From a checkpoint of a small contrastive image-text model.
Model: encoder norm batchnorm, encoder activation elu, text encoder width 128.
Training: soap at rate 0.0025, 3200 steps, batches of 128.
Data: trained on rendered made-up planets, 97500 training examples, 4.2 epochs.
Rows from block 3 of the image encoder, named by matrix and row number. Rows with one number belong to one channel. Each number is 500 + 40 x the weight over its row's rms, rounded and kept within 0 to 999. All counts start at 0. Numbers have three digits each. After the name is the row's rms in percent of the matrix's.
# conv1: bottleneck pointwise conv (encoder.blocks.3.conv1.weight, 64x112x1x1), inputs 0-111
# conv2: growth 3x3 conv (encoder.blocks.3.conv2.weight, 16x64x3x3, transposed), outputs 0-15, a 3x3 kernel for each
conv1.5 093:499519462482462500552481495492505456544435486418481500530506428466504509554484471540476569506499496493538537520506460491505503490480468486508572519453424475502531441403497469530488454515431492479455498541475515502512438446439430449534432459526528501540567513422462412513498472463471488523456500572469439542495494463415494531386466482497
conv2.5 099:472488492495534514546564529457465536483393508545557529499539500431527553521513508520503430536430427483477522466463464412525450519493588486457519502442562517454505494525550520415451489513443570531492544483463500481501486457551510517555543555538495444476456477485563455458556478498497517507486494512474579547564476509481552503518541519493475414516524468551524549525476466507500504517514497458418572528463527455500418528485427528543562
conv1.6 089:499480551469507450436495521445471530518485540486460434513464459516496508486579448421504517460457549518491512541493586489566477471496502512477418454559485587467510495506511518444502558498509490511445614450507489497531532483439492431547537502521576447562488495487492493526520453466476483474422488435545539433506555497483453505589498501529
conv2.6 105:557546489600542428550470561546523525487517521440544489494509568442568498467525460474548517468544500439499463475555499464562517484480492502484524566568532504528505511559471513499477526526581488501474475522520466546521429518504483541473510424518548486492496568416539459549456410567468536525425521542519500489570417426501535474512519484458525486471504471486444512443464617513482525562518526527512499487570479453524514488482499492520465
conv1.7 098:505506496516590473453527533458500509451502465472515474515442511490522513480511499552449479605478461574540523494551522479449527554558511519499493486426448473544439452472489468520448418505432479500492441530547548427527374519537551515460449514561508504499531507446476537457545524497529510508568505458544568482539531441480487542466481541488
conv2.7 101:485520500474433508528480516441459496611525548465469451471418499484579514492445493489461543523505527562541484441435544484516479544549529495509510495502528512460496458548488562467484470485457515535528506460454516578514520433523476504527496540542455473486541418571523563494451493573443558541523558492478612502529499474517462479491481503509584469512574470466404494561541506463465443475433506453550520537510479479487464559493504517449542
conv1.8 113:512536462591524461506534507528411472494496456500579490471454476451520507571450434446511543520563484565525455438471527459510501526414550563548460398473450547539410504485524521577478482421508495477448482442459474454511512434413523517479524539486493507521501490519506425475465470506474503509495501523485480466533472551489515479498467495526
conv2.8 105:497511502503600484405506591503488417441434511495535573526530459484466484504509493512464496524510487452475490491501486398505443511600448503517479543515496473527481471514613466414536542485462525475546534532517433473440564504517562596502513429524470504535460468501515464474493470447523498492486515469443478506534494557539429539564517499495523459531506491499506572525470528484532508427511509459524533483509530482534528514384461526478496
conv1.9 105:513539478498524539476528439520494456497424464489528460490456478537530511486538485490474518483498487488584524574511522431538503477497538531544551473472475459473511502443518541516557555480544539480506513411477516519414442402518490549504539623538504619472496442511514488493521504516492490548508431540556444505506495527568455479567483542460
conv2.9 113:521520503477460457498495560461416508481493449528487639499505495453484508483450546467483511466563535494507437458506487475448510441495510525475486445557453488481545395491485475491556512548470513484435492455492460520475493515538469492412529478563517572523498489537520405488503453449510446535493575487495469544528486463462441522517522525440417526503541511483571549504430564473526489576448487453548570537437478495482496501442539498516471
conv1.10 091:504466538454446432521529462501503503520482454538555513431540493480534486491539470456459473492529513507430548513482425485500513439434521493463508443337498507499561474540586524461412510542435534561484433506483414524488463555533507513446467455532479516494503453490484463520563485494492493446494518519460495522438538517563505455492500487493
conv2.10 089:496527559518515528485524499548489542509428510541512458521483445537517467555495501561451448490511539447456480476534531503601469544545536550528570574513534490513515457444443530517517567544492499521519549615541557448473485480577532508521569539416477508552499478487517511463579485538522468561509470440509483521476451528527489491519498481507510462538518571503507510462551440563483470424506476550410501508426481537477465492455524573560508
conv1.11 106:512563521425476561487491486463518519538569544497468517508565442552480530495489466522484537500433483470475486561579533614444486497511436480558503547481585508461511552485526496441539516476549541493491507425448505503409564430463405538460513499471424530516504490485526485516475460470481528503458522543450518485541486462489501520524477439546
conv2.11 096:451479503535478461554507459459409447499537496506487555500460485484545565539433529507542508494528520415492506548565454563496448496382565481455515419492528468451496521508514527474501423477458484547499466471556512437490439493552463463450511480490531439507445510443507484568508546488494539473488517513559543455542517494449513461457523498425468557489526567444521508480524455489543454510552535485528491516437493478468602521488497537594497
conv1.12 097:410453451519510453459499559493534505574559488500540534495399552533458590510467501501458541467514438428524573588547423527421553512438487480450520503480612492534555469520511439480457532535516516536426511491470519462519503537507528516512479514505517497485482475508552499505478500500489466438499547504519461496438547560542482522480514500486
conv2.12 087:534549472487488443486458457468478546512460453452457440499562490464454549462463488531491518449560517499465493532503505478483471578501423552430545488469538525490498493529482561564471455503501534531514513514559432512540496480452567550506586522408508527500497561582543468524486474514551520574538479463464499527577496505550533505514529538532536521534572578520543457465546480576458562587530546499544553464512461477482481526501460499571475
conv1.13 103:452514516424473461418550487510535500525496498448457496526481453455522496464568505476469469527428557503527495495517493518442556417567460571522451527479528469509503535452571449440512490439525498506474512502496564517459508539473514569479571489465516471475557466462465488509429418449467568504501518580443539530519517595519541498509549501533
conv2.13 095:499527491519548524471475538594489466511444443585486473530518433536583543504491481475494497500466501503498536530501482549553577452415423497509564510546557482519459515504538508517537511494524511489538473518477513414495526553549390535545459466526489452541487429498488524464473522472569492357515446512491486540562490551461524548459448526431537473496497492525531549476454502496493497576498492519526465486455506544468510575473454466556510
conv1.14 089:547444485523513514518469441585508444520579438478501517498508526484549525470488468493471549510569587543541473490485465443520562508448476486446531443504560485475520359479530465468518483452512500564529537464470450469487490484486476490551521543404540505471528445501530527476472566529502469526468456476523533497441477558551464530530526500416
conv2.14 094:526501499494433554514507483504531495487532455475411502457465492524487473503481483491520450528540489498506492486464427504550562448554491462528470490593493446575470462422467571536496555488509474471449505534511450530496560501459499616539432467475510562487560488494530432501526449492559535511412473485441505541536487526495452560541556509465511431510534541516503433482476532478461466523504444452475583533479481383464519536517541460525524
conv1.42 118:461436458476558584524477533520497480527460508500450514518484517526566553515544530446526494488504458494490535495479490505586485544456473506498531450504433466532539503517479542506532477509517508485509526405518501437460534514565433533498501560565530468411441488400532441428531420515502512501509531414499518502549555491520529575488568523449
conv2.42 134:552543532488513424495501442456529479532497507536498483445473506482535476508509496491417537516473481471495570492480526478513487456519503447494504489481534507530483388465481491521530539533495505501500518453562471532453426555528478549464448545469557463524533546395451413389510515580479498538521527543528533545609492514489396533497488501561405577506488500507461470497536528488481466521483459484594458564450487482516515484477488473528501
conv1.43 094:490547491535513403572517497556442553473508534450522541537549502492520482473480492557477483472582521531491543512546509491505527485482509468534452466532503545494518500557471483584527491497484505488524412497479481553508492458552476556516450402480549508577521451522498446558519494460461451517484536580484490503525444406547437506562494471595
conv2.43 107:487510429530515465525561568496456519474458545484558559518528514495518514488491480527538504487583535485539574531484515444545483510470454521487515537439440512477452453535550415473545501510556506551527474504515483494528537533459473414382487403545525485503430545465593423499487496495463504501502481517413511487484405502446484483529485484444483510467488475511449481505514460541546527478490493475467535577566578509492463521489567531432516
conv1.44 100:469482592491429505558510553514448436545423433477519509500520480525548433487437511440525504542449474506503517556525479507472507510591543482479509518550501453542443526438479468498500470487519495437545494502464495491546512441597519483556513520520507536539433478582466476537489521572462549556500564493522482489504557456543445522533495432552
conv2.44 093:450464492439470533412459527500517506505499463574535496530504440490485524496546502415466488548476492533541479501485542505521531517477492500515469556502502497530500418533460543566467529520454478442418541486506532539478531450569489488541472514528601551538491481449488443602496464443550488494585458441448466409525435535478565539491475540495464555554482456511553562554502508491528537525513541525551536554504544444495524451509547518550526
conv1.45 104:515522488525495530450515532507492510541517555502482519468533482568518573491519452480518493421477466464500477544513481518461482524513485561503507538525513487508502577557575537540521464499481472519442589387408492467598546521466546498569497492468530479514468538528506512470473542498511394515475527506585444464514487531429574437476474557491
conv2.45 103:499557498522506540458453492514503530485478519413576530488587494450502508535460496518506425540539506578477426514491499459563519566477478529496501493475499450454547525547435538515421526480530538484447530475489456539532545448496491516531430513519480501460523432497489493493519479425529479512501533435565532529542532396544453493457527408580573463554480471485492530499534483466523555486537514493496509451540451527485480477544583405548480
conv1.46 108:513470550547507541528489491466447428537452508503490517498457523527529564448453494495508513461551521444493570516537617533541565461502522497432498489500473458526501502502540468473510562549501491470450576434446482547532511590413548543496451508557478493479533453457442497471487511530564522520494470514472524459451533533575502506479490606461
conv2.46 088:425521470516533480547544528485490532505497576568539513461454512503434499454473570515503481557496547458510465589499510520482508514526475524488530526537475411512459438485490535539502453510526527490501497474498449550509493469541425498487461587476550484488505495543504436492487474533526463542449568464565457546462608537450455576458466455537456525527543537571551483499497546443503478431526551445463555507579508475544466500497419458533470
conv1.47 091:474580515479466471488536415502543473470512513501486517481512495507468559520469540487509501497586467475431442538541486471525520414534455543589513451505509496515465538523485457551533489515523514528583483505508432474613496537450509502537511391452526402529430519472520461497518443434463476521497471484570488518500443492441503471470533500531
conv2.47 103:547542540428469487460553412558508502540448517498520499519553555565454504479486507411512493602516480496551513523494418494488565473539541519483542487480477497537514569507523502399481497548562514444462498510506537575575543430475469476557535501444489529550494504506493481409500425515532470553513492493571491487500468496426435435484502484511453470456504550451544470472485533482547497501494581469508525538544521488528549471550557483539530
conv1.48 104:535459502610515514462485539430492499470523519455537506459527488502593510487545487522483507549442387535573497500485473477558515492495512506491478482537538506569537498424516487424498541503522519462513484486563557508410520511486478499536562555532528548423527448456452472470479535495514538478525576449452515446427490539550498445463516535535
conv2.48 090:566498469504462473430535512535442531497508509538493609576546466446523521487512499508526526488540490479512481552501514485455465489554485519511448502521522569527496411466462495440481451562504462550533537525509467522523534451506485467502412524498475476486461495566463478408466450404482466536556534513435430504458423462435450491505490550462546476460457473498571531539496495484483501571501548537588524490529470505574566467476466505561480
conv1.49 113:509523456468497478536564529567572499511476639516521546475479512521457468499530431451467520497558494581528573495512529496543496534556497526500473538448509493531435429445504521520442479456461412524561571480495548470544523515459444462471476530478428527501570496510540541538506536497493507502457493426565474446502528458479468487456534501504
conv2.49 096:449489457542465514521546480494513513508500543493489525496468471500520511463527462473539497543515443533518468567498491526437489529522550466529518515511511518546471535589486447551531455510501476475504553513540508560548544548491520474478516491427440486555508516467503516458453429498489496416463528538477484495448543524518579465495567459601499416503509377542487499519477480515538510481440465413543485548518546542423447505474434428592421
conv1.50 081:528470558500475433498509535430519558473432449444541550544552439465503488523508496507471491524494458528444574557506544467488484618474474532528519541548514452530523506476507521584412529449527473578483531558524424493500505515503474510499553490535526530527572534518435522487477452521456523475499452450515472528530567530435459450542469516531
conv2.50 082:493498455465516504490536458550493498527573439512565397514523519540515470584519371512500510487456538486459498520568466466487475552448547545441487494494506497517511508546483397550483543552496503487521440569584478487577522558505516431527526469481514464516517498516468467453510474584508503490476459556527484464507437499489540486592494534462450534493516508481537430529541481525510557499456521448490500543608501475569491496500448505487461
conv1.51 107:441467438585545465522509482497435467471377552465493488465514538528455493506556464474589500540530467492596572482437551458483488487521552480457495575463459502512502521513442440501458466451455503503551517469517568486505474462528505475527533516476437445501486496562487497538443490467489519442518463486481506571533492555534469511457515446439
conv2.51 083:565495534438418547555472479530439485512514528514512480550496513506471451447478440452461525490463516483490484552468467513475481520505487494521498501486493500445467584472536510527520487550495525369542519491474553461484466554442499614500506475554475541487482399550518537449544520525479514494543540542578465446470551529502563537495444517559449507464519535539523489570524443521461501513432541559582513553495457459523496519502422530515547
conv1.52 099:506473572495536487534531600498509480471450593495525474475546494515535512484434549490512463538528500481459528511431440546512527516474522503468508549543516559485481467446421470443518493439451481564495525465463471504513459576538481529450437473458461493507485509583445464457466504517483475508492541576406549531505429510509479490436535434436
conv2.52 093:445504519445495484526561514532541471476487408518518497487545483538520419565632520539547432566529527494479465505496466510515461409450520492543527485467537524464498528519486507552466474463503491509532453488446529520504490517494463523543499526448551462472506476593436507501499532460488466542555489492453546471458591483576490496463493532533416412474512532546450492565546454524540471512468488508514526499494444415453554490455432553520489
conv1.53 104:475496469419521445445477512487522455551471532458444506517488532492494487520409512521494429553535533613612486542481454456485491446531523495492445530550542517511537490467508529468519562462463500471505421499582491479526484514543491523523510494478490483513541498450473491552514577589524505530535454555566528479508591504520482480420512465458
conv2.53 092:552516480427424594535523500464542580529448538495485428540503551520450468507493423504495509522504475521504450485457539494547575494458505486542459524517459485528508457450462480528550457492490463466469561439476577615505516441494461565506458472555440476562492474529496455575506481463486506516482476462465464504491544487475536507491455510506487522470636505454428517537598503468466492445498522540471546514525510554493482543498543473509476
conv1.54 098:519611482584544544516513437487483520508560566522499488479505559413454537478473459558581528515438495480488485499527510485521426481426468502509552501427467520498490504505499545481456522516511504472525552523574479408530495507536510492505467467562547452521470504508521462586466530482470570529549448460545492484566572518541422509523507518493
conv2.54 101:570435463517442557563532479444545521521474509504544453509459511526475506555573549443521533503502441518502483509397506509515573536484444516479531547455471478540511398566581464423482512508489518527425452470486549607524448480485514499457530540515466558556506530468518517498509506495538472410539551586470487514491458481465583450535481444430521515459504544485512539527517464478547498521515471473486480544500527523479562535516499479542466
conv1.55 098:535454528482460540476537466458469520435546517516498581525564453508486564568491490444510553470535492595510584561468508467512424485451495451522540539536498604473443482515445521462520516516498531556558491515487527486475495479528458500534447472532544588486497497516561552471513485487521571445471541487477471455456491540497543426532510503575
conv2.55 097:505477513552498486466534439531510460445509527504548474560441508458511546464512411485551481477476521456458502585550457475460419505586559535493501502507515499463516464567374499489511554508467380535559507561515534453535496529487501485523526441424474467573468519562526482461540450494476508545540518532439544469488478528479517514466526519471501512515410514513555517458411507538488509493524529518448499519551511470506456481491572580496491
conv1.56 101:509521485531505529471407516449532513455423481469495466495470469503498437582474409477526486473433435478498494462484471478441500547483484534435427486534517511507528499471569481461506383447458524542445542509423520483478542515480542525515485390503505515516539465510533493524448539491513509507491495538509572513582454546489521558469540573507
conv2.56 101:501509487475476463537486535481502444502552508423505563466518420475590487460452519552474496497521545443453507529426430462474585505521441460546494525491492482508487579534452497450542502444591477509511509464448416505510447479480474542535484535539523534439527502570515477494505548536470573540475458482481533456553505481533440581435485511521515467493517538495432449501443535482479479463465480542450490416470584495474435461519549474466530